Rows from block 13 of a small audio frame classifier, named by matrix and row number. Rows with one number belong to one neuron. Each number is 500 + 25 x the weight over its row's rms, rounded and kept within 0 to 999. All counts start at 0. Numbers have three digits each.
Before each neuron's rows are labels from the 100 clips, of 14976, where the neuron reaches its highest value: "strongest on" is what is common among them. Only what is clearly more common there than usual is listed. The data: tunes sung on syllables by a formant synthesiser. In brackets: how many of the 100, against the usual share in percent.
# fc1: MLP up (model.blocks.13.mlp.fc1.weight, 768x192), inputs 0-191
# fc2: MLP down (model.blocks.13.mlp.fc2.weight, 192x768, transposed), outputs 0-191

strongest on: vowel: /u/ (100 vs 16.5); child-like voice (65 vs 24.9)
fc1.537:531491540489470516504519498442519546485496480494546431492510500479490498501501528481492483508500496501516534513512443494535502481522482483467522510462488539529466506511577509479497506535448483518483499478503525532505471458533474528547515510461496479522504487526481490472500482492477536540511511536495491495480463498498463494495550497508510524525493508501540475485516493548468516492513515517468504498551481481564501499539494486496464502502525542550461488487508510496520527540469514488512469496512475546496549525491466545479505510503491474503492506491535516468506471466481492482
fc2.537:525539504530484505477479520494543500503533513487497483525528508534507484488496469485452482514408473523528499496457484486513496523491512494491529475541537483492517529518477505530493550471531513529491506494469504506477458493480490506511518471521509491525485500505497446496525517509476521476510528511489531455531457495515515526460524560492474479476524558490476512499487506487467508513526481509504481504516524478495558503518558524530546503491487457506528484507483562497465462515463502503514548467506488540514463497509484474455505507502471505479487512460489500495503514526449511469

strongest on: consonant: /l/ (100 vs 12.6); vowel: /ɑ/ (62 vs 16.7)
fc1.330:522484485488529518436533473517434508508496508551533508510530497518495512507504527524508513515508525541532478522564504484542530501547532504496500533498507521559545440529497481501517529494530489501472513533513507478488482458506473512518509494488496496447469507541489504484472520509523517483518474514522478519529520494522533486505501494533460530483539498523515519509486529561498471482472476528492483515472521503506505473525475444469509543481484489442478488497503501434522557486499502528484504479520502492477470528504466536527497516500514515487519468519499502518469514484511515529
fc2.330:478521485473455488503473486485507472491478514484477508501483493508481473495487468516533501527526480475447493460480494498442483462470516517522506501516521485525536521524506551521529456484466468489478517544497442532456528479473521488467503488503507477508501537503507515540476561525494489521504471510495544483512488486529491518484437501506491497492514488502560509538487504468526497474481524505497484487507492489575509501466487485484480469479493483446518539478490473488505460498509545527472510503473518476541461511505541531475509515503467534471479502476530529539489513508478508546

strongest on: vowel: /æ/ (85 vs 16.6); consonant: /l/ (38 vs 12.6); consonant: /m/ (37 vs 12.3)
fc1.639:517514492490477480514502481453517496514495531460553460477509515482475472511450476554464491528488494454490499505503508464505485516464490529524536523500469548489443522506517538540495495515505492454485497512542522485487520526516482505505517516504502519523498519457509500491504467508499468537539523506529518520489489482451522451486464500510475498508517491473469498511498539466437491494536487502490514493478513512507509428493455492480508488504569489500485515527543524483521510518466546500487467554504539534506484502506476485502512513520505471523541520507469519516513505533457540485
fc2.639:489473457495508476486512552512535449496471520536490501507461509487533504455501470489552520522517476493469481520491460504483535476493517491465538508481499485545487501487519485453543478470489499484522459479521448523508479562513500543545493483488476501485510492491492470511445478513511502474480516483530492490513513529495456502522492482494556525500482523527512467441466522452562498492478458506496486496485530512522490497508518496481465515483525508465500493541535487493476502500489504527474515547508499502496467475484488463476479460506480487471511559509472497503504526457512532506

strongest on: consonant: /b/ (99 vs 12.7); deep voice (63 vs 24.9); vowel: /i/ (54 vs 16.8)
fc1.297:494525494498505478509462478475429477475498505512458466532493477436534500488509489496523511502534484470499530502530485490572516472524498522494542512447521490453483489485513476511463498486537511500519483540527498493507492509446469513500521521525514523489489542508516473488515497504495507500491521509478499494489504486504486472499479518470491513502491453498538494516498552475499541505442519491482450512491478513542500492520505476483538496501505498502519475477500442468540507535466522514521505503508526481539487498464443466493512520472485499473465542507490473512559518538561511462
fc2.297:464493471520517480543492454480499467519476523497493484512457452480483516485494476512534577522488475536496452514477486522432483487469492518483497498521484491498508495508479534486568531471477483508482506504523478491470501524498503528514484518502524503496438505507482481481540524483488508508517482519503507446481503465529495474538502467469524512482506489482537524478494502503472496488499481502507509497474472484554480504543519542522473450483542512492472562494506522457501473496521465528509514517511553514498526525493471511515474537522520551514528521529506455470534494491518495485

strongest on: vowel: /æ/ (100 vs 16.6); consonant: /d/ (52 vs 12.4)
fc1.478:531453510491522510541509494518497477493512508529467520471456487495544472494517480474475469475462539476477497556460518465515499517457500523498521516498481530452493507532478550507489494498533506511519514480524510503516511448488507487506493477489513503513466530500461497546511486467485492505481467492503480487520514444509558483510496517508483496547467549498467527514522533511505511528493533529441449527503488560483485506477519472467480493504560509483521509513490511495515477494538505461470525510527540499500496513534495480514485516502542519539534504516502567502511482501461515533
fc2.478:521448500512509528506523477525473484479540541510451509469467451463564522495519502507523494517519478483474507521458504529528502478530505464503472490518546480492492528512474484506478461503493527507514526505485521467497479502517415457521498534495497499525502500499466455503476505480520484495479533510526446451525516509506537485468460528531477559504528486533518558507453477510502499491531500536480509484463448552493490511501511483511488483490508478504499510475515509540502511481498483524501545512522513492503489555520489516509521497508483485475502508473511525495465488457544499517

strongest on: vowel: /o/ (91 vs 16.7); consonant: /t/ (53 vs 12.8); consonant: /d/ (41 vs 12.4)
fc1.613:519549517486499535512497510483524527491505514495492494461452483497544477517460488483510499520512482466488514492496540526491511492532490467521545537450505487508502475522492511493528508546509523504478511494515462489495530572511509480426475493525469551451514492543494476474515531500505517578501564512505488508476492474507491506487471515496502500511469509514493462488499519554523483470557501466477508513498467492474496499488543494502492527476506524436478453507543522490468526484533483530508479495513509470474496499480523535496460516532490505488509473489507491490483464490503523461
fc2.613:522512501506449484485508518508483440468512430517506492523487489498490464500520465512499490526486530491509525504503555493491495464484482468497491502502540501466497478500482504456498519496469537542462502526492505523523535519485494485521477494473478482498458509460463477480514463516471520538500498497508532505485488498510546469541490577489468533497496507492469526485501517462478449545523542467533471545517466509490481516509478450476461496496521501554485522491489520528478505523478503452492499487475520437515527500468502480506507517527476557498483467524511459477486512505492503491

strongest on: consonant: /ʃ/ (98 vs 12.3); vowel: /o/ (53 vs 16.7); vowel: /u/ (37 vs 16.5)
fc1.462:501520502530510509499484514466455517463483515508494512449512490485523505547505489506525498488476487492480477543523494516491490460509489481493478469472500504447523523518540495506513537503485467506510511523507497520479504473491520504495508508537471531496493539512488504451439455532482514483493506485524506485480526520487483484482459515519491482478481466501473456528527501505466493472525513476492518546509496516504473459469467482495467579524449516530538502466533539494518480503542476493473502511511495469513527504429522539483497525478538515471453565510465513517550500502486530524
fc2.462:487526536450462525472480497508485488515491537478481453505476457514474495504443478517523461535490520526472507531485507493516481514487507486499520487504464468546491526502510508497487514483481488532527499511448518493497497501491488496471501511546495452500495496505524525482527522557517534507471487493483513500472460509520474495500485529503531488509466505440473559528559447494546502506465521507501504507514499509494537478485483498521503568427542535473481533521457474528496511523477474490493493488491513500514506494497561515500561480512523487531493517504480484491496548510480490525

strongest on: vowel: /æ/ (100 vs 16.6); clipping (35 vs 7.9); consonant: /b/ (30 vs 12.7)
fc1.181:485525517471505467501514527483487524504464494475553490490540493501491494517463480534468462516508490528552536468474527539545526470484526526500513463470479570457509458497506500522479524487509489492456512490522499488498503495502463518512512484497452526522507521454512428459478495510532490483518502479479465521451493503475462450498504512498496474534532516437471485521521515488501464470482454516518480478461486487495535471488509517513510496514520519515460485523504488488493508497504498499507481507518457497475479474509541555524475485476460479511472496465483531510486491482467537490
fc2.181:470504465510499488473508475481541510511479528484494498515517524559532481504486516445512491519490492506464476476531481445489481541515500518428497511476464502517496521470520474490528471513477470467475499505567504499503460525464500548494456509495497468494514522515455501487522516487453453504491535491512537464494472471521533486525498499505520511518485493534526479494495503519482548478490538453497459542520491481527497489528493490490493494528498485469492492502491496454513493508499510529485506488497473509526533502459498461516477521506489531532446560560504478459484541498468505488

strongest on: vowel: /æ/ (96 vs 16.6); consonant: /ʃ/ (66 vs 12.3); consonant: /t/ (31 vs 12.8)
fc1.712:494516500486494503506473526487431509476498489533546503519500491451483458497491483519485490545501521497463483445527486480483471515472489464468498496502527481485487492493450484499493530478482498511498524516502537518522513488513480487513488513542475473523494523503491520497511461520488525516531537496480546534470483531462493519473503532492510505519459494539488487452485507482525546484506521537492504472474501557498503456474541470484473446468518577517518483486547479518493489436508497503500459533511490456508478506508519482518521480525500418499520477487472487499527502506477522501
fc2.712:479532506491474514509550486461521489523493557457504507521468514502489509461482516488504509481488508516519437549519492534515484504509454504490500520466554502483525504499480532512490495509530505500513460529487484476496543543470503508508480515495501466512493490466494463566450484484442517555470491491498497574497478507480461465503502511497505509464472502502515493511492507469513575506481496469528474527505521518520534518533513508470483532565476487529444540455484471517512507514473500456483516474507481503517467498520472507494494510505499500477515484495498504514540496475515481486

strongest on: consonant: /l/ (100 vs 12.6); vowel: /o/ (66 vs 16.7)
fc1.656:524516464451480508459503483488494540517528571506453488464486523470521523466507543479483471536506524515501461469506510471475523524511491497492528512517522530488506542524502474537501488501537519479450493497504524462474475443498496530519525518490489506471482505533518506514461481487514509524513480520520495480505479506509481517514441516500493497523568494477522555494503496504480526486507526477476481548518528495483502475485506510454487496507464473513488489483523548486507538450488517494522516474532456502469565469553533506507456474496511519506496489520480503523516494497504466543
fc2.656:482513512463488478521473527519453486469546513515514463497496532506511487472477473505496467494517554483512537489544509549544493505528503486497464515520528510494481500511487479503552484494500452501517464503518481479507498445447524523507493481484511508507462475550487499510499521480524502510512524495533487483479514506492491502471442444505505456496515520519510512527540470489493475491508518524518504475467504478491516454475497525498486520423470448488502524515506483468493503527533546501469475529495503523515508514533520538520514517506529529506497532468461488483437527433510494516

strongest on: consonant: /b/ (92 vs 12.7); vowel: /u/ (62 vs 16.5)
fc1.432:482513493482498502506465514493528503505533440468477475501522520525490529489495543493455551504485529502517468504533489517497533528458499470548458474502471497517540512469521490494472500484482488533530532475510470475519508484529461530485460517500490518481472511532526533458493438447513500524495494487499518480509487544508542499518485504537469527525519527514481509511496541519509512498465538470504471499517476462488529561503502514480495516503491488468469464504497526498456490510512496487525514484501461514512480492426514502490501485449475462548539512522539511492488554524489495516
fc2.432:502524518496515463525508533498496500489458528457474517515534429463536527515526523516494501496512503535467450462484506509494516491513504506504459521492467515515533434498499504479530534500506508455509506469463455524478502485484520545485492539492519414469527452474529506512508515519486556475468456512559491482491520553485511489498554481519508499538482515487520453504503524476472506478461485491492507506474504503511480510483476500506516466510476487482498461498504480486522507508528502502534520501502510495493509535482520505515506537482480485510510467463467557538494514495478476465

strongest on: consonant: /m/ (99 vs 12.3); vowel: /e/ (88 vs 16.7)
fc1.684:504493523523493507515529453500505485479496516491539499469493468518531469434442514480454507530498496490543510537521553528476479537480557476526531554514498481522522504490540511469487514511520473475510472445449493514488530454505485522465472501505487496515528503506504498477516517522512528469524478487464488491474504469487512508522486468499478450489504493519482501455508478504515519499518509517530483499463479478524481508536469466515493407512500511502486509498513530522478508500508499500495471523547444486518523498482530510522500531489523451528461489465535512465486517482497479496
fc2.684:442509501461502487507488458455493481539504480453494485543457529515476499519491486514521471508481481532509488527473479531465505545517468476487484477480509506470470511478501470436533507514496522522511523489486526482509491501485549517535473515475492482495535493478510530533523488478487518552516535479473487496481488496518501546488524491498506501487486554507548520462532486527504444513553494490545501530487491524500507547526497529498544470503494493471507468533488545511496468507480484525497503505495499504477501444524525491526477474470482502480454502520537510541493487501483469432

strongest on: vowel: /ɑ/ (44 vs 16.7); clipping (42 vs 7.9)
fc1.368:511501488522498514472511531526497526465489469486512521542504470522452499518489500482483496572503515460465550510507536493501541497493489478464476510509521502512483495483494522479517530500481491531478475541476538468514510442445512506463536467504561529523519489472558492516519474516540489489505469518470488483514517515534471526458515477504474474458465541504499471500503523482500482487500521533476501462498516533521508470493497510501494469477480526505519490477532483532524537500540487517537485503500453532537482441564506481476496502499471473504475504517500483478473493479481508543
fc2.368:513491488467489516473509487486511465507530471476500500478501501456444488442528472495526493419455538505510465484475493475510472495521539481519497491476514483486496493514512474531470476499478508485501488477493513511496507528512471470471498498512498474432485513510440481515515526510490502502449546484491486497513453441449512496526486491523491491501456509513476444492494476509504503475531549499472537507477487505469505555492457496467442496524484483518514453486501508503483476504499498482459471479483505504475484494478508491495483489530453485515482520462511538442514518519480498458

strongest on: vowel: /ɑ/ (72 vs 16.7); consonant: /t/ (52 vs 12.8); consonant: /b/ (42 vs 12.7)
fc1.729:495547448499516513533546516500501454492508464455563521518485500511511503531448490505518538502516495517535525504481456480478490495505493541477483498470522497559523485506499518506495511451493461517526484486554498475492519513509514490506507509513531498501459541499472527520498531518522529519491507454516529477520482520521490497506548483491520505468502524534458475492548533481456496498512510506451477485483481498505530477479497467549524550448552484459491503486532502517534495510505490512484498505504500486506497491454458492497515486536511469506489504552482537534491469541472503538
fc2.729:481465504528528449590508504484477495496524508494519470521527522506537515526462457497481494518540516502500519521507507508498506523493538525536492463536451474482477474531471537542479493464521506508514515513471537510468475479507508493461504485504497465540479473510466498530491472455467478536478514527498481487499494502495449481530483508476495455474474493537529447514516488496507443512505480517464486537489512503482493517496505501484513560462469523490496505511499512518568516521500492501522527461505477541520501514478425501515497516517505481492515550529484471489506504483503512499

strongest on: consonant: /l/ (100 vs 12.6); vowel: /æ/ (49 vs 16.6); vowel: /i/ (49 vs 16.8)
fc1.532:548485499491547488496502482497478507469543480506486461518488530582521523436471496509533490527487491504493511451510503458535551499481540509527492472500524482520511506494491518561489491506479499524506521507541467517499464469536505496503524480495561477481461512501521518462469501517486468497489499532515521507539512509479491528536517494532472499499541529480489529513526498496523526476530485506500479532464527491518514478528522505521507522492526423459510541462528505466505525494496535539472484492476498530495515533512514497486487533496504504484487444455528517495488507539515519519
fc2.532:537525475488491517522517581465479472508534490507495454484479486484472477480461498513461508513515517471498515475485527445532437487517524500528513477512477465521474483489470524472528501480501530500506485508508468449520479488496508455514493504488508464518450513570526516508471528510544500500530518498525497528502488512527476518487490476481491530513486492505470510518527453479550503501514527504516525523541488512478501451482538506525471504482481468478544478459486472476450493498514489505482511507511524524490466530514518530503500510559507524495518494503447499492511572494509514512

strongest on: consonant: /l/ (75 vs 12.6); vowel: /e/ (74 vs 16.7)
fc1.486:501506467533485474480489482442543527474553501492470533492528524487516483493511488494501453461500513544487548491469480499495489518501549496523487475540492452485544450469473497497491484510517498546475495531494523515482461492526538499482489511492479529486499521510492491485539502476485485502496490482507459485458503520508487489516522510473535541508491503483465518543499488514519500528471511516494506509501569490507510476543521516487473486482540519475505495479527447475504517492545460480458487496544474540482514495477450492508454480490552537450497527506493478488554520534503528489
fc2.486:487505497508505466517530459495486490510522555545519505467496518552483492512560507490488503476544457541532517496475501503485481496512497557509492519492544492509482504515471480507569505523490496514480509493517493553489507503493521517498503555469473525515502501496491482502505527475483558509555464529512454517534541493472482449514523522500530507495478515496498514519512494530474502469587503447451510492472515502492487516481549510470464536459534500522507465505509482514493507514486461473533527546477486503495465522515502494512485479505521486479491504504550490533529486481508501486

strongest on: consonant: /m/ (99 vs 12.3); vowel: /o/ (44 vs 16.7)
fc1.634:539461525504510470523510511469521538480502567503495514520521511456489461453512459491505453518473499490483530485472510505511507478520529459513496524522501468496506518492523502463488529472468559505497474532475567489503479480506532472512487541468477520481538499485489453488477484542547509480487525515515491514468514450490501468496513484521478520500490478480480526495484510536486482449540494454472521497470487470478490494512498517507552454521518500582572503508495501535474506494488511518497508480547473485491529494526487516485476490479504510539526480474501489496510497499485503515
fc2.634:504528529525497472459499508489481499545485506468533535487526490504503463480497517499522463522457499503489502481514523500537485495501522456500463535501484480497495531496504460487523524495498516534508511514464518504483458518488484514494533524516472541505572511461469500464505490531495517476489508540530474522486511479503533456483556473496508504531507512508455473470499469504482509469511512512510497535491497521444482502525497488487501442546543483516462516546516498546484517538530488515507492453516477544514505526472519485521477467483488493530512494439492512461505474471465452555

strongest on: vowel: /o/ (85 vs 16.7); clipping (50 vs 7.9)
fc1.338:492442523504523474501535498534521519515533487470477482553488504500462513555441502532485495549497471491478481485486462518514548521532505518538504517541496520471504468491516516504492497491510487470544448472518478493493493508530514546479489527520494530504493526487518495542487501440491490511492496497490512486501507522473485505474522500511494487536499545517498513477448517454479501489492485449494504521490521492509471504519452477558521516549503478472530481509480542478537465508485491474463485550466497493527478518509534469488464516505464477483519499542506482467541502531541486521
fc2.338:484538494498489480499480502461487500518484448491526525497508481481493526479564549519485483501517502491512486507496514508509537499483496524483511510512500508497483512501495525479501531502469480475497512507516502517474435544499527487484551498514517447515528475511491524532542506501510493510541537497549499504508520519545475519461494475482504563494488524471466506484524529479527522484467419502531472496498485502503507464517525457467520523527485538518508502521521510530459535462489497532517474496488514526448483490490444499474453471511548498496507545505508507525480480524482556452

strongest on: consonant: /l/ (96 vs 12.6); vowel: /o/ (81 vs 16.7)
fc1.420:531482535504537492495516520495477510517560476518522488475510526483479499510502518494489488508484513451525500485499497463471553481476528525505506510488497526525495471485496506478498505529520536519503484503490461476500469456490476501475445528517494498468518513532494482484485545483495476509514465473472489469529529483488497428486466496494504488529508443487517520516480498544458535490511478472485475512506507486530474463455476509503531509482463531480497499512489489518509579554543498463485482447489464511494499523488476509466433484528517505515442531502492473527492478524526516538
fc2.420:515531497520509485465513512509500506475515535487476471483486481513478534491534535510499480486506471512469490524532466500495502558465511487494497473493485533475506470504477468491505505529530522498526505473534453473536478482526473476473442515448500494547477487494504553494431468447525517518519506530509551473483558574526505485530518475512502489495525499487550486495512512478492505527468502470469532499466514524525488516494513514466500512506469505529498512481477501506435445494490480507513489519509529497494523498486541528470557519505520521488521526462522463486491505520496493506

strongest on: vowel: /u/ (90 vs 16.5); consonant: /ʃ/ (50 vs 12.3)
fc1.616:533496489501502464527497503467477463505494492501475507522530475521506490537498457496507508452494514503512504468554504501549514522499503471476499519501493517470468509525467462508501475504492448499488486496543514530442516509492462509531476515523482513499470565512514506569460505521524487502478526451525486456497521492484502519526529499476484524524507477485496498467459426510511530541559510516473506508490553501505473508508530497543486528515503468486495472478497504473445523505498534511515506536536524492479505464499518505484443509519506484481515471480492488519481501440484459524
fc2.616:521480502501487493485503502491532516479465512494516462422482445477489521507525502538485487468514474506495503513484455499510536475499495538508509535463518503505519477505462493507497497472485531517473491497542493508499549526504487473515504486498506512500495523507522531529467510484506536499504488522469440485494505488524492446499561448556464537490537514512449494496482472508519481544518510515473507499505510488556514538511484506548472560525514493486456458486474526484471452486530487516545507517498508454516500533493532537455477542492488510514528496507537470501479499489513504479

strongest on: vowel: /o/ (90 vs 16.7)
fc1.565:508450465471528487483489499474510497484539511496493516457503501464468505498444538479485477487490467486509449506507439504469497490473519497460477494518486510488541481491531484509485511504498526489485510506510554494466479535495512489488518558496469506483505459456494473448496469504492519490488559513518476500471548510530514455495477537476514527524475484499453454548518497480506500501551520498486437458543525519504459484504474543513480472436488492548505527495475518500527509497499528508521488502501484536491516492479482517537522467492526524499502475504505520483478485538526505512
fc2.565:517557486524492500501540471486532510478538534482484564512502489444541498463526495492478522511496479468502476524501527499537525494512515466458491487482493518477483503461506512475502526478490505527519479508509506545516465505510504493494478527499539538497533467463543505491475534506525509533464500513478451507537490499498493511459497554490459471518508442529505490476502461491513506515487537512521508525508519499491551505471498467506526511479469487484565482538489469511480486494487539555481497525513525549487470509475467476531482499515503504525512503469495539515471496561522497538

strongest on: consonant: /m/ (68 vs 12.3); vowel: /o/ (39 vs 16.7)
fc1.523:531477512472492473515486533476514456508496534486548493494542495474494478488494484508520428549445489451458491504482484517554476490490536503488527514511551473557468545517532509490515508523470522522524497489491550531507490498462510540488498517527462510495494532527487457494478459525532516537514526522515487517457504492483477474500502541516524505531513512497493490509514518523448490475509491470492491500523503468474488515496530512465546508508530508563507510491505529513491530482487456484526515480488488505524541514487510515483427497495531526495537452500518505483501507483487487485
fc2.523:451485518500538503511471563490496450465495523460533503481513487497510491495491463524490486513476494455526499486532543491516423522500482483477495548557513473467514477491512493492523528518514499478509478538516516507483464499507512474488524474496507506501525559466482512468478509483542494491473481514487492475478519464524495505534508511523455506519491517487471481456497491504511527522485518533521525477485509518506484496480490547499479554514521507530540500530501527499492557506485473519501500476500462505531557478482489548501518480494479462530496484480470497420521488465507490544

strongest on: consonant: /l/ (100 vs 12.6); vowel: /æ/ (65 vs 16.6)
fc1.250:515492478530509562431476495530458532500518504496471459463487495501525473510523541503517515501507482547524498515488543513515467521504510531488508521495499499534499490492478516497527489520476523482491495495499507510464471491518472483469531498475542475500492555518527500480443534494503457516549471503491506511501533510522491513531468481489485510500505493479528521515502489520519479458518501523445482484471494489549499477530534505422528519463477476477488552490476528509512519505517517499469512499481501494462506555512505520476450487529532472499506512530532461481497531498517425496
fc2.250:488517457506460526503478496507554480482528472514491498511445500506492500483508493427528500481527493501526536486511472512478481480505479549519523499508507516530517499504489519482539509518529519487488556486492458495482550482498512474488540517508502466517459465516531501488501539515494497500523469486549516458496476511487481556524485496485454436486510496519487504531488449489501487512470500470501501528478547503531506508504489468481471522464443481478541496431463492519577517500488514502536489538498513493484504476500508564517510492535479494488468502522505470484503506515486513489

strongest on: consonant: /b/ (91 vs 12.7); vowel: /o/ (51 vs 16.7); vowel: /e/ (48 vs 16.7)
fc1.45:535517489516539490531505518500506513485505534483481522525494519486529495505486547511485527504530490515491521474496488496505508493501512466510480450497493481518494512486519500512475505476500461532506448501491459499526517502517529505497534488521496525472461476482500508552494486538498515506509483474510503526493488498525470452504490413505512504508497479469466527492505507518524538489516458494452537506531507464543494488490521501527488438497502520554548535527509465480528532467457519512476497542525481513493472529519476485535409491486478544536481527522517484526486484499500539556
fc2.45:499489496438511499480460521513528468521519532502475505451517507479510466448482499483543484485543547489503470469505517498509532557469509518534495506521500513467534424493513439511451538530493511480495487553460518507490447511511488493504479486526465506511501541475524514477497531521511488490488464509514540509492506527513511517514515539502488520516492494489521471515524522474491531547442492495472523491489506482479506480504495486506519472506512510511479492478496547539465512504472474500509525468456455476524497475518485518515529468516471472502533479473483530478495485526449506534

strongest on: consonant: /b/ (68 vs 12.7); vowel: /i/ (53 vs 16.8)
fc1.207:520495506469511528495516526481449494451513490489496544537514452452507531474529501494519515504448495507486478457548527512466495474544465466515486506483504484503535508501516502492545530485526498533513511473458507508511497525497459486526446488500518463481502505469502550515520515487563530500488497476493488504519519528527469507517536509492506492512525514478492494499494524529469515540503507474510511521495453471543446500494507474490485512500448503474493480495494494468479512503485464493490427451521500454502506537502516521510512512469493511451480468508492454542524487505481443468
fc2.207:466505508492491487498485485491507522509515530583485466440496536484505523491519459449460471539499466546567464496491505488507506531507464499462477486519488536511531509456541517532523508509507518525487491509500475444502501509495519517537502461482519540470561524504486453507491503462499505519483521485492498465508475525487463497509522481484488483480516502511489512449514490497536477490516509526526541495500533507526515429503497470464502481524540491452537476513539502494465502496495536491526530469497538510518499543495522513529499486480497500497462518479475499498478505501515533474

strongest on: vowel: /o/ (81 vs 16.7); consonant: /l/ (76 vs 12.6)
fc1.669:495485548508535508448491473479484497530502500479510457499499507517504485514512513518495520541511498549538527522487514518452509480479509521504497489495500551541491521483508502524488454531511519482493562492487522514498512429509536515501507506464536462473497505521526528540473498481478513552562498485497487467501512498493479571502482492513478498485500509473514468501478504514471484482484534471459486487484504494531479504475493514444534503478447503541527540486532515548540562509500564529485488484509471470487513505502507539491496469490520526472496490523486478487480527529474481496
fc2.669:514541505523453540476480493485530500513494448504504470492452476500478490456531530474491528470518494512503558495489541496515511479502507529501512532477501473517516523504495501529532526498502487456494521484484448520523440502497485486458496516499517490484505502524517466546458512474494503499481520502505555502458501523503488510485466496485486513511495510510456493528492482494453501474474499541457564513501576503496483525509506489495473552451503498503495549516510549487490506475498460503499525483512474512525453525494468473445482491478495483513512486497554468552508478498490497536

strongest on: consonant: /l/ (81 vs 12.6); vowel: /u/ (73 vs 16.5)
fc1.525:512472500478526527487537475494510500531528464543470516486496529522457481523523472500496513503504483549537512477466491507490497517482488463541460505514464473504521513497481487506538468483513489467477489508482493493512494492458499530419502525493466514477453524540495467482514503467492499525485480500516507485515463501513498506504490508516515470502471493487483508541553465466479502504489513506492511488484535533544524495476459502429516470462544507489505500503512521450491523531512531502495495442488519455489499542488523520521469515452554536470471516482536479529479552528488500505
fc2.525:510527500516521506473486473487511485563530482454496518476476539508538447501525540515511470534510510579508471497491478529521491545474463470490514524512510527494500516482463478493523491475474534496450463470518510551507448512484498445504489552522482468511455506543483486511515529494468478500463507465505510453514516487503487479528535483511524504504512538492496464479505495447500498523519533540466562489529511476445476570474530490517481513523474526505503521504492483516500490484499506516505500531490512531527497478462490498525477508507500488465503493499499521497503498493476505518

strongest on: vowel: /u/ (97 vs 16.5); consonant: /ʃ/ (64 vs 12.3)
fc1.360:492502444498515529452488481507471525534496483434537488461546475476525495482496445522498562543498496509499512449500493524505506494474503463500542481488528454520490528541514466512496507480505520435530483473511503519480524531493447494465477527514528520502523520522474466500503485488497527483485492475449515506466504522460495527497497512488508527497508508488428489508511487513482478459499492511507503524463493531483482471514505452549524531502458520534539513485500503545492512511504519510484511511482480534515509488489452493527464548515511529497495544506484497523499481531518475481
fc2.360:506486498477502452512493498521531473502482532539491504530481513493510508505488496528517555448480489486456503512519466494521525486490510484513488479542435502499472519514512442500529535492475518483497532435499488468508460495526512487469495512494526480501509483499538519507498491493496513511456512468454531500492501472524517487516476505493552515498496496508483511531459509508492555524538538522482502470469526462520492466531514488522559533496487502442470569482463469516488493529515479485494550482484540482524476507471518487500503479506526493512484468504490459455524494458515530549

strongest on: consonant: /b/ (74 vs 12.7); vowel: /æ/ (43 vs 16.6)
fc1.353:498491505517568520482530510511443494492474481498491480441501491448508522491501478509522494534486467488497489513494537464559520503506489504502434490478529491497458500465505523492509509539499488501529497461497483478478450528516531489495499505528467530495497509469464514493485505512537496541454493499493439554502549493519498464486481486524533473507484519494538515489504480493497490478505516509506455483475516526561497490513487476550515490490552486473507491523489507463490532508481515517494529532506499488487535483452499547518489547479467500490520457498477509542493546464489542509
fc2.353:512518499492543511539470494516494517450494508456534550525474508477489512516477538461470515492530512516446475464507524513511472506537530504509495513508508500536523522508505491485492486531500505499495482481510473436508494496438502499484581529497501465480477431506507470479505481499463492478499511517511465483533495537497501529484511511503482500474469509494500496443476453500491498470491476465452497505495482489526477517520497498531511492484481516481526489489512526516487534500464517507556532518483519528496536541503433503512521490461515482547487486451470512512502464506558509524

strongest on: vowel: /o/ (94 vs 16.7); consonant: /d/ (58 vs 12.4)
fc1.394:487496502515496525471488469513523466483499444525522508504482496481505479517491464492425511513504477498442474538551516559511490485504457458514511523558482506491555476469494531538484486516475520489536450497487500500482529504523451502508562475480523508483495505542476517527552558494516514462506513480511527464521513494518477502482468524504497494516509516497489513479526499507499491457525545523476557510514515522500481517471497494474527507474474498450467477473488457520554489499502476477510502490474494483484502517492517528508516510517548524516474491469511473508467469506479516518
fc2.394:496500480472516491510531514506491502532473475452501521549509541485494510556480525484512445498534468452486504513518529488468495487527478483494499521490544457510509489516522529488526539515526483545455498525493488466484464495482448551471509511511467479485535554512538503521498511548450491496495493530496474513483495497521502493494544548517492520487474479477462536506492524500475490527514538513488501513471487523470483509497513518462490526563525522524501488487473508504467455458483527462547473549523464465506519535508520534510511479486505499509495483491501457519516526483495492532

strongest on: vowel: /ɑ/ (91 vs 16.7); clipping (52 vs 7.9); consonant: /l/ (31 vs 12.6)
fc1.100:477472518459503512494546509499476497449486464473512483497513500519482459466541520493476557511505505531514553504483494478495531500475503454527485489512517461578465480519523460470472440473480514514525533449469515515492496515531485521494500498493531494495511473493472503516502507507493497473497484512498514469502487505466518510500485495521479513522550542501506482511509522502486511499501485478484526475470514485505469558489487540523522562504487489527488480487516504533486535457472474472475526503541490502509487504489523539512502502478481507523479440531509446557443529507533473504
fc2.100:543471499477492526501507475544505526429502497472499481517463450498511505451538526482516547475549489515472506525516517524524519536559518515525505479482484494495522469450530484532500526453487503538488502489474505479499539477480526488491535479528486502476494480471526508481528479499484473465469550529533520485482508516523478518500538503530480504499510438562497506459479505523475493477450501520521495477493490491523495484542452504521497482538490504463497463541495487511493470494501467505548475490486489477485497525460526466486518466488510507480534520462486515466504479507487503509

strongest on: vowel: /ɑ/ (74 vs 16.7); consonant: /ʃ/ (59 vs 12.3); clipping (38 vs 7.9)
fc1.278:548471473532542496470506479516503481513500503501506509506498488495467506493495509526520527475544498505503501508537468466489513532518495557496480525473506469480479505505455553509516511495473427524482525512442497517561530508502504452513543518510485510519488506462538502473514482513451489525532511514472480478466496531565481503502503484494449519489436494489510444472530482510499488515497535524474490482493504522472472476508530522475493520494478531535478503437525467498527489531532507457460512481512487521469496484465495542486498508520525476514531511460513509501505505510488469524
fc2.278:479511501470494504459516505479515462519521497435540493484500478527462514500505494485505434492487489454504478511524462530518495537541524502520532509500484509493504503532504530527488505512483518539468528495506511524505547479471517445473501515489533507539485487583476523476498528493516490538482492490525480503557506481495506499463465506506563515495487471507462550527521496490495483473513531469480449559500466495525508501477477501489474512500553507538537558511480492461475515563507485501474490483486468505503527483496505532482516499489505485508537507500509518462498526477481504500

strongest on: consonant: /ʃ/ (58 vs 12.3); vowel: /i/ (48 vs 16.8); clipping (46 vs 7.9); vowel: /e/ (36 vs 16.7)
fc1.643:485508504488528497515475493504495459501483545504528513525474523518497484452551523492483497527516486495459505462499514478461507526490510523524524492544515468464493487489494535519501464480559495451509499494527519499518481516470529517497484533533521506503497504495514494496526502557508538509490480473484424525500538504524484505520513526485477479513511537538507489525522467473493463512509491526471499531450519525485484473500480524496463491454556472499510509437518488477453483472499469476471485490515483497461532540468524473478519505488552502474503517505442511489528521513448501537
fc2.643:494473527434524534519524469481507531474513527468504504455492514533496486523484506463486519497491525487522534516481527528478526499539503493519505518546494464528468509518448542485543525476485500493480536483472487502492482504520505480510529450481489471468469526520479475450489499560515478486495498483522523510523543444483470453492482433439498497513502503500490547518482457548493524489550507484463484499501495513550447483506534483520499532485505498489496511475492497499521513512473524478502487529518474479516503497481470532478472512539505496539501509497505524499499460522476511542